From a checkpoint of a small multi-label audio tagger: activation relu, 78125 training examples.
Rows from block 3 of a small multi-label audio tagger, named by matrix and row number. Rows with one number belong to one neuron. Each number is 500 + 50 x the weight over its row's rms, rounded and kept within 0 to 999. All counts start at 0. Numbers have three digits each.
After each neuron's rows are labels from the 100 clips, of 14976, where the neuron reaches its highest value: "peak on" is the class under the peak. Only what is clearly more common there than usual is listed. The data: single English command words and digits, spoken by a formant synthesiser in many voices. In brackets: how many of the 100.
# fc1: first MLP up (model.blocks.3.ff1.fc1.weight, 1536x512), inputs 103-205
# fc2: first MLP down (model.blocks.3.ff1.fc2.weight, 512x1536, transposed), outputs 103-205

fc1.408:457467510547560462480527573545496469515409468450519578498463496406493531543456548463464476634484394554500520512467407522540445521473576534403444486539532536483424431449514566499488497528483430423499451538452395536436514501479496485525525476544441545598475503584575572559532462517357504477522524491498487480524
fc2.408:530491509478501501512564490564402510515471529435554538527441483387469521435459509382503496473546500530534520466421458509521483475493532569485412476465481485485461453546550475519526502538549595503490472518597564649465533463456566504459409513523491468510504553510570577469392516537473435458503502477469523455443
peak on: /aʊ/ (34)

fc1.720:538465544509569483453533462350547468562447513453512422532567508476463518619533570541476381432493558548549462460507533417505449458539411467511472527433572545536477593503456507525491437480526544601402538481484445478508532419472513453506554514513511528517493447483479491568525475458586573523541472444529562479486
fc2.720:435561522462506477506463571488464485492465476484523457507549392479478469470561533532617466537438513508575451404449460524553454545554501498488503481464550567413518466511498534506498397498518514452533504536512507468506512489513452497527527555424450485542540416448533507464468410496518590540632476497577513457482
peak on: silence (99)

fc1.536:584496480397560542549502486543496463549441472458466491520498422516545464603406500499493573484493467506523485504511559421543418482550439488509528499456568432548552479512480464557473464497465529436510460483581414536508405519526497527506443480570459561411563456501503458599540547555570564517551458491542513484514
fc2.536:451524462583594483496519509520476615504512540505473508488443471509543500566564444605584518536392527523413439485483489528413458556573473523423449483612509471506459429569463460451494464490533486566472444512543521495511439493510566579449511533491396579475495509458470561459545401428475365497484528366485512466548
peak on: /l/ (30)

fc1.76:493577461482411521532429501491477550495509436514492567571525444407437461560536520483456482473520568544496515524587433477527582436487522603620541476486515467589551474567576413474528423430442527509522513497485547481555659533610601445569402584519493487493586559465459382547633442422471456545517514456557451477401
fc2.76:522492393422486565517510554497524500481532496469542456581517399428436490490484557515565547536520578443507531496485475454571458584448502516494528497451540548432483535494560457524478499469550509517437534544493566560562466594583452537451555519433476508390604475518479493514466481438453492601521511353496512501415
peak on: /ɹ/ (96)

fc1.13:474513512447509408493483493474517471447414492441486481495563520535477501520504574491509468514622532478468421430480448463471423485587481483504562453507520507568511497541438457596488533520518535506454534515494448569486431505479491484481472563520545454491517435500371587469577610388581505488506568455500407538466
fc2.13:495397495505455531543479524553430534581467518495515582459551471476472535571411366539501493473527507609449474318551563487501411487535504443599417516483497506521500504510424522474517392487460493420599449477507548493575648436488421542497490449524407434506569485514448496575427535560497604505480466502526515545515
peak on: /t/ (85)

fc1.28:519489480536474504536434508583496530482451407459514459438512510493487572467504602606483458528479550477566450475440521491544479517565533495488536552561521569529402535469525611408526515508492552516534414523584511482454503505543576497430479483475431467520540477456507605463536501468547453462489459431446611584513
fc2.28:514610456475396507538623553491521475392545442510533515513500541510426400475450463483493530514535388543480463443415511462525566547516513451520484543435448508463579451456594533557446563546484487396543508499503493468549491483473460541529514470454394479425529484494477579488493498535523439489444480477448472514547
peak on: /t/ (37)

fc1.349:478497442593469565540622585534468476507604357505526439481445419568455481539509472493508548411463528478479563474421463482551462574621520538538443542536449537480436455418481476527478568554464493517511509477512596535560497495482526444521438540521525456459491496436509571500549482525511570492486469567451480533416
fc2.349:469498408544537506481544472496429549455590456478555581413442585489457513514568511554472521535477480441522618464533425517484496475418524503456367507447503506511548574390469539426530578536625541459380400405439535581438494509483420498506477476464543574471479622497573491496553514507460582458492392446416550476504
peak on: /n/ (43)

fc1.161:505517437491384496501545527430558522453579515532474543489514506524538564612491543514542558462463486511527464484498451551436363435544434522477445600453506567533388489501508580494411508547465485487371488469494553507471382544507465503559490535482612466540582507537416466406470553565470496470464583383460501557499
fc2.161:451547465525441511607580504431471442533478546512455514559493304555445503460497558462569503518560517376530495470475478515486526452522502449505474580399480516498460444547465487534482420560544532532481440494420460511467469524521469582505570488618505451521514495480470581464418507528462468492412590554452459589511
peak on: silence (95)

fc1.231:471546499449540452517505507573521511409477525510524493512585452495496514537408546536509466425469430445481517491468496496423457540512512449479660464502475432479524409515387535584417431424526400422559580514502476439508493535502527383585531515395473508524506472401472495521545504518442448542391479430462525404555
fc2.231:461534523479475523499474510559518521531429476497494555497480526424536544414561510518472506471551523489535453617456572514549555452566481613523490420422550533481512550510535487513526482665459475500625570539492483348566475531549544491460572515456542606447412532446444455445515440463506422492551644477459434428541
peak on: /l/ (27)

fc1.666:475601452463458530477538498533591480519521564432492441481565617525513500437432519456567483469511544483579486462438472466511474596505489529495510446455488496426449576595463371534521544509458539537429491487579432499484526526503557500469550428492411512471454509518464532461471498503515448525497525468500485592470
fc2.666:459491563442440497505537564478476485552535519520473523506478579503538433570507555532462522564519491569611427420511512516560522565546541469479574579425470533454586505499497537478553534484466507468444429605572498624602455539492445471507454529415498390478449587505511583572619445440532507503464554545477509458524
peak on: /p/ (100)

fc1.765:448537539370489438510576418531542532461471490510535525538538432537590546513467534526557474551519480509408413518551383415537535492538419471472527535647532549535530426474490404539445509506510407446534570466519445448514528429553541533421449520450612467561533510523533417572551481529464493527548626468543561471484
fc2.765:503493525484444470532501503488558533539555514539514505521495500530470458514483534525448497477509515480445482545543522461457557603463448577536410409415482519438434502593557475501584549498450538527557450468511524589586518522400594418526563429488549545545478578481514471411567465577528471452474518529491497398463
peak on: /l/ (77)

fc1.17:457479430550526434426585519526560506603491452418434572495504504546489438482564508471525432432434358491466518420493475487585511565532428484425438416526577530488493500492516432439520449410527444489517522469476382525495449525424369519509554514413492495520462638490586438518588537538567503486552510468517454549507
fc2.17:603415515483539491541468442539561517531458513499453455427455493501552408589536504521486510620409439521527544679487529521515527552467436497543444487534497468506484568449475544566482506339529515557486508403498537505600570478506412528450494442462452430436521490472526547479562397509431406523514492454464457461493
peak on: /n/ (30)

fc1.511:506561477421415489556423528440543446494449441524480601465553434560597483464517452513516523438520547514499468538535404477477511570529500485569589548463530459508576440507446499536408502419440413529495482539524483476404505446506582494469581479405591442539503432498546467465536623518529402571439508576560538440480
fc2.511:567504588378482575511476503410501503494499474516485464517569536490535559454540418483473458497388445538482476641440454442560484460479455436367490502514506557456479522522634443595532544493502544467497463421553497457593393532471509556483447509467458523483458521461476512448492411488425481390591576491462477396505
peak on: /ɹ/ (99)

fc1.232:482460393504477543515541531499573515498488589435479509502471621579486552541556467496573467477529513509479525562559467496517499454537559447470531561409458450474472465511484539422509491423462546537585437537548498554539436504525489484390480565514514572544528536473479551612492475504542491441505510493422487497459
fc2.232:514528491483405503407530604501587566480512474529525418490510498566612512499567524561519506480540495444538418485513484557531499464558451435455479511476442487523584417450531562571500519527394478496533387585546558515448525485548558506509546498473485530469497456465525389538472440475530481524532526511521445470633
peak on: /w/ (52); /ɔ/ (41)

fc1.654:553527539559609561500487554535518514492428499440469498530495454544608477462522431471480425507602574503614435478450532613498541385590532480542560569586486442501455584486466552502440482577615493539440480499583425568465511528474579481419529468627539588519539479566492453528446468470424473490630416495518524537531
fc2.654:526486490471434484535547449453486430491382411498449528577469461611496503548403551474514472557545457440532417458478514561512529440460444520506476526451522466464524443580443518529471611521595483466546471437512525544534484430491492490608481491470535495507470479529521474506438536508476530515543500505548493455482
peak on: /w/ (64)

fc1.329:434443448545453539498449507563491579450551508525489504456417430502486496481514529524538495494460499500483551425535502546482448424544525509494491570467461601482447484437527447492428432423515542513455411483452453457498509621549586406511487497495426484497442531524524503373581535456591406480491467398459484536455
fc2.329:493469459501481466526480609521489538453498601494518515492493511534541528513560544473482557504468463548537536414604521564508511450357574542523481499447414382546485413476610530522486508403501480596453493560499446489554491453527464563479532441487446492490545472504547559545516398532487541519548472480498497488435
peak on: /p/ (44); /t/ (43)

fc1.552:500477496521566544601569507514433456450488468481459504500391535439478561430515564489481499468568448459426493478545539511449459588521409512505449466430427608597536467406523484467487585562497491569521457539428416546513546551454537510511476591447473507457406555404449456533564550462474488494549560453533538457496
fc2.552:435491488453504544539462434425505554472445510557487426583465503542544504454546526473400594542537480497430531498442486413491526473431480547470425389499431454518497482509480509559541462485505452532523426494513503486592569476469508579472447490500514470587492537558497507477509475569427492492505531440612531424584
peak on: silence (100)

fc1.561:429535478446509492567440451508458440535487568448529448483545456548429523492469502545413546512495598540512522516452425503506529448486467469498547553468587568523570484641553495467489456495497391515546505483469426536480551533494518516464544517479509468475499480422496402534506500537566591457487519457483430546472
fc2.561:519537532463493443436478494559543534539501480523503477512483533470545536500509476572546557485481476506529509439552588474526467515469571515493523533394560553530512539443504585505452514510446644468409455497601446524521375496510512494526483466502495490496510508427472578440545521459523451531515523448459466493478
peak on: /p/ (100)

fc1.716:447541523542512567489540578470503523557452419540487549564502530443459487520513566464456500496490504530530488487501461522442498462526515483453510505471529512447438536517481464499568515544510499439459503445560543491499516510515553546384512461468428467451501468450504542570462513555571479547485525467465381482511
fc2.716:562476564511567501516511420558600545464510505562527463525471537451564524558484458508498533463541518502543472420513527529612576499456411532535492588496482500529498555501575468525554472480464550519478522486577497509548495437464469424491443470537441484602557428461562637547465373476542532479554457511481415521482
peak on: /p/ (78)

fc1.434:459549480495408564563452561573461553588628516455543440477542504450610522584470457589488528518577435441573456567516502404621515531499549545468456522502483548500480521471484591460528424498430547479598479487510401469565581538442506471593623501454554450627542583568517582440512538518496589528519536484513500549520
fc2.434:525480559414524530488493493560417554499508567433536562470401467509512461470423501453493540516514492587488494466510501491484552536441510512602447489474468510522429465516560479526610419472425551467590396529468555460405505538519401479514499495470483486624498506500572544521558427598538559500485582425458528348509
peak on: /ʒ/ (51)

fc1.338:528427488578540550465521622438509480429457448431395437547439532521602418514500554483461509428474513475529498558490500454491502520465412469484579485491471460553465552490548554465590569598439459594521487497487451426596443528486604512549475571511552566461625653430466510459591497515508517549527417523427437489442
fc2.338:485484503524480529436507442445445554542529362430506531520432471527399517499534545539476492473527517426486478510568423405516412549537453465451490475553580529536450489516519495501499553524419575472510562345560542554420505509469443484472574437493520465455429490472569519379454543614511507537556533538444491519537
peak on: /ɹ/ (54)

fc1.50:542459463474463493498508508533559538451517506514524486526508483510516475556510482531490547556581481562510480492526485406528421455391469513445556497515551482599598474499448585538528576516585524602490485515542461505519532511499453533481457493509627442467480500527530502503419484509538541507549518445506503568536
fc2.50:465525507432551552442584450501430501490578460466509538442527534565539532508527485542427530441514550504491508488440433505522512520531506523479445511491446492506485427509529466458540513574436472516487471531565578431402541529496517381544533455462501526540475450528527519468617527522533577461554601480378554466577
peak on: /s/ (72)

fc1.618:422496467458433498572450435505478513422506501523438508490522542508543464370506511510606595450445491430498549512521464514374565431541497454542453462621560526601510533444533427461540459500504496544477454443412505388481580469478497479512424548524416475491539406431513457472506472564416477577616560457537534574532
fc2.618:516485623466557614577493474541427444486477561474504444415391572499439535441531496517490539562577477541559526467409553553467519555562511488466446582474524439466402420422495422535639571463527440507469546486505527491584602505329538520510499558494463459509499523470495490489510491356518471515590516594490529469610
peak on: /ʃ/ (37); /tʃ/ (34)

fc1.70:474499411490540447517481452470543497510532443492544589452480430556544491482489533558480501486569443525495520496569521434496520533557576412468559533504430516531470550496630518528463464520528489600480485505485482444419454519519474457558423493479506549419510503499455512518404576488468463448502465499515454485453
fc2.70:469568536547374459507492461386553528486452588431484448491500383503523552620501489480512542533452534440501496498522497584551523559510488523496545515375397509457443478500608608464600492547471462395508535524472396493585503479478402532540506426463488423473487508456493511515432499499532592516440442530529388552491
peak on: /t/ (39)

fc1.397:512565475392454482480485523491525462512477520437493429485476493524502512475530500522515553478591567425536528519573509548547555541558563476496514512405470542542429466462498507556536505457503583494518490516583496528497472535479449608412480486510474547507575522548548549557451479457477557500482510489606421572606
fc2.397:546499534459411527437554485472417515504480458510549478540477694454489555474479525496615551541505490516444436494536475592503557388538399501509487557430489418387542452542485535525469505492441496519578433552496499501493474553534500601617506490544553560482458516483452487460459485583449505534509538431476497452544
peak on: /w/ (98)

fc1.544:523492488528509486423489508542518471466429561535482375455491477549546482395586451496522513451489498577503562452443523515536548483511513470448468490492534496575474512542505606580453438463511528529505383569545515500534480482495461535536495520367471480532471496469420485526451458577525492428556580508548496538531
fc2.544:554518552514481483419507574447449503509494425518476539526494480527434497540516513491559545538493482491549373500512558482609472437527511519498526554438447392466511496451574496505442521542474509488509451560489475579369551506530458522532424549468476604507480517464479473476458416547509400454529584434448520459571
peak on: /w/ (100)

fc1.213:456483459476509481559536491519538362540455421454539545471503432504465454468528500531517538456514569453589491428512474513601541407531632458563476414553546507554534484443455478454438558482433494501432485539492445468515536439489466553469501494385477486512574498480498472492434431531477537457452480532547445556537
fc2.213:391467439485477549459518548484530529468542538617518494537546494507428530551521644495505528528522525460557589511473396535532517486535477389501481521434561510529504497542490573476555528460502491441508480465535459425528527629538507632479515472553530508524566519495383545492446425452389434477509434412538495485559
peak on: /b/ (63); /d/ (32)

fc1.176:517487491580547543489539602516574479508579462454579486526428447447542457535588557463496501560463511493561574475469481533507491395504473526501443414511545493504516536433494527476517477461509471532476496493513536575488407502522484542443449488448422599448466495525556480442504436477573518438456477504434518475398
fc2.176:490514421524519452510564560483563458501499478540555589408532492489473554475430590585414517596527535488443603585434491506534386512558528470528519493414490471515555476465527541448417593472501520439478469496510501464548582504502413568523403512486549574565484499511459474602448476471375438509516482555505513499603
peak on: /b/ (81)

fc1.111:440453411472473497381443467466553584459459447481543433513504410453511449424525405443488422524518447534496496473499414563517527465412504416583410500515480511441541390508478529413431590537536495480561467456628504521536514427527451484592467496524575479475482455542503477490462368575478466502528622508447548611503
fc2.111:492517468550556509468510497483466571430571448559601529392466470488421436564483518440484426509495510478449540424466515509487507459456550597458443454419493368448514517462486565436504517569554409500446528478536504507427461551467444413471514447503470571496591446491503534462453465377498533449494405502419534448533
peak on: /n/ (59)

fc1.582:495520439412536508514529591482447493542464499529465509531589547522571586450435445530563511404501592394507522572578416499523508463442548464461492486481464494445451478583536528522467586440402476478514608451596454441413451518620476450583510506500546449548495324490454477447479528555501485503399543404516481496466
fc2.582:402593579355440514504458449593572465509485493502504507484475445432467579542543516560475529507503482441478532420503435506536530490550446523512501490526497475486511548490487453590555539616516403467543553467544396401500551543488511597527538588476545507460548521467537514553479438448465506529535575564501392403563
peak on: /l/ (36); /v/ (28)

fc1.761:592499468495504455464512636512514497561443513513521433547515464533601624461542489509566553457566447611429528516507457502552551371656549499448525528544504462379489519504506423514466398509553536453519500501498417574629545519492639547389469543569490496548579554474490512521504544477475522555549539485493533475556
fc2.761:505402532470390463487452521485508474518498494515484480478441534526587489464450467509546423548582517512424448437485571580566586462448406534461456548503494438476550456491517561563451571451533508403524470512626499534471420467457506443554409484434481545504486516456515545567467545554500397470579447511514573403550
peak on: /w/ (61); /oʊ/ (26)

fc1.543:531564523630484429527503441508563548470513433460494507564412485458517500464418493510486470513451566564434481576553454443503493440476478533519543478518499466536513505511499455580497552595535524571492442490479492486546523535510526553458366409568570493470497560423512483501467590568549549445481480475563577612517
fc2.543:485534483519558486498514556429475535565583562519467485529498483606578470494496501450565430493552385480496494498515546475482495547563498531478477601502500487519500475439550522425484498447480573436488506442503569599462455430457545495461600573430605493526571503544486491471449555466529475532450561475472417496451
peak on: /t/ (35)

fc1.71:483495418502512524498456522526385493580531541529508520476525480480512475474552468535428581503552481491535547531488530497439491525493457520566567621563421543506501536560494454548480545489417475503484541538497507497444572434454529555460515497504524442600528517478560449626553529533552498453416542537555547495554
fc2.71:574491515427479490469543621464446579539534532550494467469430482411492526499450491491555518483555489564463488527466480458478612485483501562477473520551608563497561464535567568549537434478500495467432498479527553518597566508425454516447557447437355460433492598503540502522490476479371379450564586491466561504539
peak on: /ɝ/ (54)

fc1.234:532536455492448488479447505513468560522604461532615544576517455467560552547427467468468469549565435457427513522506433506476479579470569575482530410473607537443497527438449579530566494486453389397561506476486411351491469416514532472486565500374538500470519567439503498387535468530574570525424493544480523431545
fc2.234:546515485501481449492454495522557442566511516456420537520532515471483486499537519529456547477518458503564512400455458472497471504497549516450483504391526535484458510460436492479569528552496591503441448462538482532492439464532548542593495498500554527592479464475421493576548530578559532495480422545392426559426
peak on: /p/ (100)

fc1.754:532495541433524399518457510514465488555493517561511490467488532490486517492390504521493481408512449563578440521519458564505503560487582410542598534506516554474509458467474489536482468430493423532530504512442485523520424542590448503496538480474438512515479522464552518504499487527494498555451516431480511478423
fc2.754:538519498413543544378493514494547492471503550555483533495513501506482431507535533531507427453510460494508547585525612574548518449546381575572536431429537550534484524518414495492505477533543531495638541479444509368527472477565603392482536499476519516494466524465442471530558543581508574484549610519458446471523
peak on: /w/ (59)

fc1.128:484442504480550569410514573502567490560527458600564522442465327489509459462482489494488492454465574429435510477487601489445471507625592508562423610497467474433529451508454449446454554498461492522380461441476497448446458507515495471504479546491473517511455501500485474473468417460509490506513544535509564557477
fc2.128:517493403554538458517556499498445454535503451490555548374457535471457621487492535536448500571457566458511554552530471548436442541519497449521421486455573466473515474429483487407473583489515499461369498460460491516476543533442451551494364511393550558534568528568520452440550504466426487472499402549443555476444
peak on: /b/ (40); /d/ (32)

fc1.466:563519471495441495485450494467461479485519519509466534565540480468445491545525510450491405547474503452469533557442545452627518496556493487528451494524464548503486575537492461437454540578456497549511490538515485515492436507511549495531424464477591459591553448526598545503547473410483541483532479436476494586481
fc2.466:420556496523462613483539509464495516451480503534550501398538596490478424533491529459546461497470432443491464550488567507472572419534440469413485596440522476476494540550570440480410526486479528553481426463530619522411463600468363574457519529461613499566587450595585485437583563492489437524488537515499574526592
peak on: silence (97)

fc1.589:386472458512427498500478475552484545462500510499496540462549439598498486518475427563495577533496540462463522521529537508499516536468565437523512551571423481533539472483477512519510494430507511525359451429489421538467404471529480442435409529554402481514567528491485544495477630523480436439466435516493565547474
fc2.589:494485551488405419547552541462589501567470470545564425428486525548580549645522459551491553533582483474500483423512475484561519504481526426470442485439478463538588362564492539473559472534481492425576507523525495473511545484360464494545455522496550491535469422509519519517554479435463477469528490463512514455502
peak on: silence (92)

fc1.124:496503515477454490492484491519454543466560541520469512484486473498436478531518553422496507462460534563428457481529421552551499488468484544498481452543583462475490524527624556524466481545506439612528461550526494510496506553498546495459580500495461608505492510546503593474520562557573542508456512479500424601519
fc2.124:482474547532502507414456493501450413475432456610479467424506518517476498539512402529534469532459487576420464526481476582434571447474507425447500452565605526467538437532453600482511531471505554442444431594583460430525515468511504511507482475473534498524564380445472506524486581398502461494524524593492446534540
peak on: silence (100)

fc1.154:513461464433544509501540457509432535503517569538548487506635401553487515587398560521474519515471608469473450472468468474443639484480460602519492499481490522444438496549446508468468435498568513469496536581453508446515497505463552440503585475547484557545521579432519581504370474591458624450502518457497480508538
fc2.154:428485561497556474562525471464522428490548498638496548507548539578501479576431458521463498461512500549492503459513514549527579517553516502460568393515597434560505514454454564410602472494563448442495524580568541454500506413574512492526500486458590495603512493409551439531564534519481451435498411633537509558468
peak on: silence (96)

fc1.572:468443400586512390564489495591486423528455481481469527553499450542538508547514519491506514553516621470560523555493542465582490564503499486462540491561474447531465489474494516498489544546540511555516521549468540570500482520512461458493563450478583444493456524453435494536513538460464532497474560539551577520453
fc2.572:516534459492499476422510453541491532573561572421504576581460476451501454505516576426606470500502554562487437381398486585495475502535556481512414513425503461541475510494492491546559480492494485538470478421528403490520461408536495504478439565558608514498440465463472504412551433528495498555486412561490482410485
peak on: /ʒ/ (48); /tʃ/ (37)

fc1.637:526469593546417429413475461545475550467609488499526497459383445461578504502606498498417516565462527458449452473505479568491549564492471585507481519482511525511472537472511483431387550481538490586437568532485474504436512555487422524521485469447439548536560483461484528445499573487442482511509508426538487508567
fc2.637:475447487522436494505512519497490477424525509421500520524446563554538514468463617514455502518500555453532491523482449530403555492453459481546518430517490498507501503481455501396565537534495465550415513482441505574471512543538504547523525432432453387512481531469513519434478556570481525528458538500576347537413
peak on: /k/ (38)

fc1.694:538567482502447507539478465513493618540543553533409556533588444492559434444548567488526542506508547443368517530419423545514483516454505429458462508413556544555554434449522437543600572541493456560500450437483536536475483457480465463527477512465563571487470474534590443428524459462483515510417557387545555522458
fc2.694:553494501496413576529520482530491505438495441458494472520580518436459467514520512404505455486488453586493534496622524438527533569503414475578418509471493608433439582467561532510469554479512459446524464556538475520515430402458404534553523505502534513651510522473493532552558454471555506481440540531492549474493
peak on: /s/ (39)

fc1.692:591494423562532468585476522480546494561458461511454471500434507547480441515480487477564620560432495519520497363468516478539480462477450522424555478445431497442571441619526512561563549463461584549534474556453487510530539534482479603466506464411443487516468458528439569503522554383431559482473550517454419535440
fc2.692:532453510447538469515534463573562470506506461515541470496488544564575565441534562510541627570444574540486440506473562533464502469512515507470456481572445476500482527453470501525476482424419530551505507518604390535520372495512604548446407478497396476565503500419400499526524507478496449504477524503539578434434
peak on: /aʊ/ (32)

fc1.134:455491464512444532515537433532527485459520551512545477551548565349529542583451449523474589516572459450485495551382536567545472545543498520487452502521386467496474518498499521557539507502578475576490555493426444460513556468570416488418581561502419472547502440512437509523463519495553465473468455563522593453465
fc2.134:398550576510464526471444477587532500546515490527452562551442594502518420528481505468434497521579502467515653463462529458477547571429521615464443490455558539504481537512430500434524504472460527442455598468533537484493435611422538439430517515435505496492518560601511493411569468521439508537504514439463547423523
peak on: /t/ (59); /p/ (38)

fc1.555:548479480434498490479494522502596461405500541598463456490551669483516503357571548439561512541481430511546490506467481473502536489526434462489539479534518501471523404428535560480510533534391496511525533511539543512511551468512524545502435486525483469466494451516554494637465506522603484488512560511528542519484
fc2.555:613522566540530557486538606555472512484471602518551456432528539485518557474463434568515541546495601488550511491531524521576527552470498579449463537524496544527463437364552506402512496550504574469483505421502545557490583511534489405484484492501504563538450490420563494490456422442525454466426485560512484489480
peak on: /k/ (83)

fc1.493:479488424488426412517416470448614585450490523541531512478481439555591500561454423559385558592487478525444544498525533512492503510533457478410408537547424418524462466613518565503463531472549497592465471549431464473507508557503523504481523534514372460484512429604489541611441511482521489552393482490437459502423
fc2.493:513573496517491430532452542468499548570572413519424568464446480507513455535497540463501443653471563537512438513456422501500495493450529573567470534489428447449583446487525532557491545528555548494470543476484528485488564451414477535590455362509510447534466454450588573492500536561484475507542518536504537532446
peak on: /ɹ/ (35)

fc1.396:450459350533511547455575514530446489483545551479502516502490588509516513552565531523582570495533435460427501491526527447501512436490568579575416582499397462444543486505536520435548382436563527481535480595525391512572421499643522473518504537481482592489477513479512572466598511488540441482495570441491518539501
fc2.396:489459483439423472512478553501546542466451473526551456486564540522515462523543466483519490504557564495524484491521520505507536417428544448433513417499482490592473440426481476524511585509438489460425414487494509470453544493488518483490543362543393506446443513541537512463514478439509520529481453518420537476492
peak on: /p/ (39); /k/ (31)

fc1.218:478498527557425578528406525478448614487433520518518522435556519483460544518469617514387506472511395531538527519476486594463451490510512456525529589488455537463458474569517414508423510450457491595462548508470419492516441485502534470545488514495554524490495561484472514407580531582462495445535534518542500552457
fc2.218:568508527495505484407450511581475459491485521544486401670540572454402497584494337444542482457584511521471564487540503462437559371446481562443483548438603598498521491516521383504524555521355477509479479508485561513499387443513503465478513442590441408472523539485500392491500596516506503504502533418515546490435
peak on: /aʊ/ (33); /oʊ/ (29)

fc1.606:486553526555460514499587579459494450532521491540533494511491534569513601510497491550569532413492586395588441501587369431530471470604550517594483445520485469457539524519498462487401570405449486543355390483501479466596423484595403570508491493480455419505495460473499504397463566492541539465490473516523478508529
fc2.606:434495462458491515524517516458505473495496523508501480461502476466410506551521563569495584537563479529559550504448549565453504579552482430553499504467592471436551439526479532447487542622500485457533516449608501484511459536511478571492494570480583480382513518501371478500504406490454375468431392474461438419496
peak on: /b/ (52)

fc1.310:570455485580481519608472561442508477432433497430461485515535435564457559429527498597514519531524451533496513514500499509447489468487481498544508427512502539430370467424596504473471558445455474424539471443646432538562569487456493432470481535550485545551513455575543494422477489505510446537443542528550559471595
fc2.310:558529484521437583445529484643521526566489565477504595486364487515536491527410501524475464549490487518416533482458509532377511484540430492550555643473551511503490519579456461554574439552463505490478520423529496451591514507390550500576441553568472499506514574472472540573415438469518464497531490536446508499496
peak on: /l/ (100)

fc1.588:526457440519511562485566472496472470349476480465380539421490453478447475503622550504454510485544589377565501458528460492462460471524495529461329442499525565472497486480511539538559444539490443478553539478431509517447481567550536484434466441478564577488535491401497555388426421519524497537522500567445512469503
fc2.588:468605467550394568497453438500472403490477500488476526505514481484499532465453421469537504513537506525484452524465566447449422495459516502542475464492539473452435480473517619449593501484534459457526494466445467485519586482572432538397478518527662572583557491565556484443520469552492431517515455573446475514367
peak on: /b/ (50); /æ/ (50)

fc1.547:471519523531403487488548491538488537421443467552466501457509487478460515469537611387468511475529538469363520566510522573542396492489624497497482546514442504499484564465456543468394471528520529584420524483511530435583476538567500459429519453543547537540459419506407382554509515488466517489533430470512521459491
fc2.547:468579381502442499564439480532424521499470488565495542562510444561518452460397477503485549568548529529504490449470460530390399497576462430478526552480569599466500520555491458431574466531459540496566436435434454482441503535486455453507519403474435566480535447440532474408501557494472526533418453489501602520493
peak on: /t/ (64)

fc1.514:488488552508545546440546504473457510496462535506490501473507461379491434528462530434420580546522536446539547583486475600406531510540527541563540594368488466540500484469523491368477480552411438529507460480592548520482493543526464568457475539515456520593593492490462506485553485419526466479553466493514581477514
fc2.514:464631497518548506424446441504463479511550541512492496533494410544580519509455487528471614557454443559470546462517478492509434455495412586466499502421484484560425482490514486467565448542516523507425613531383458530507557480480499537476458524428430462511539535495495548460496474518486592551496453546582505499527
peak on: /t/ (33)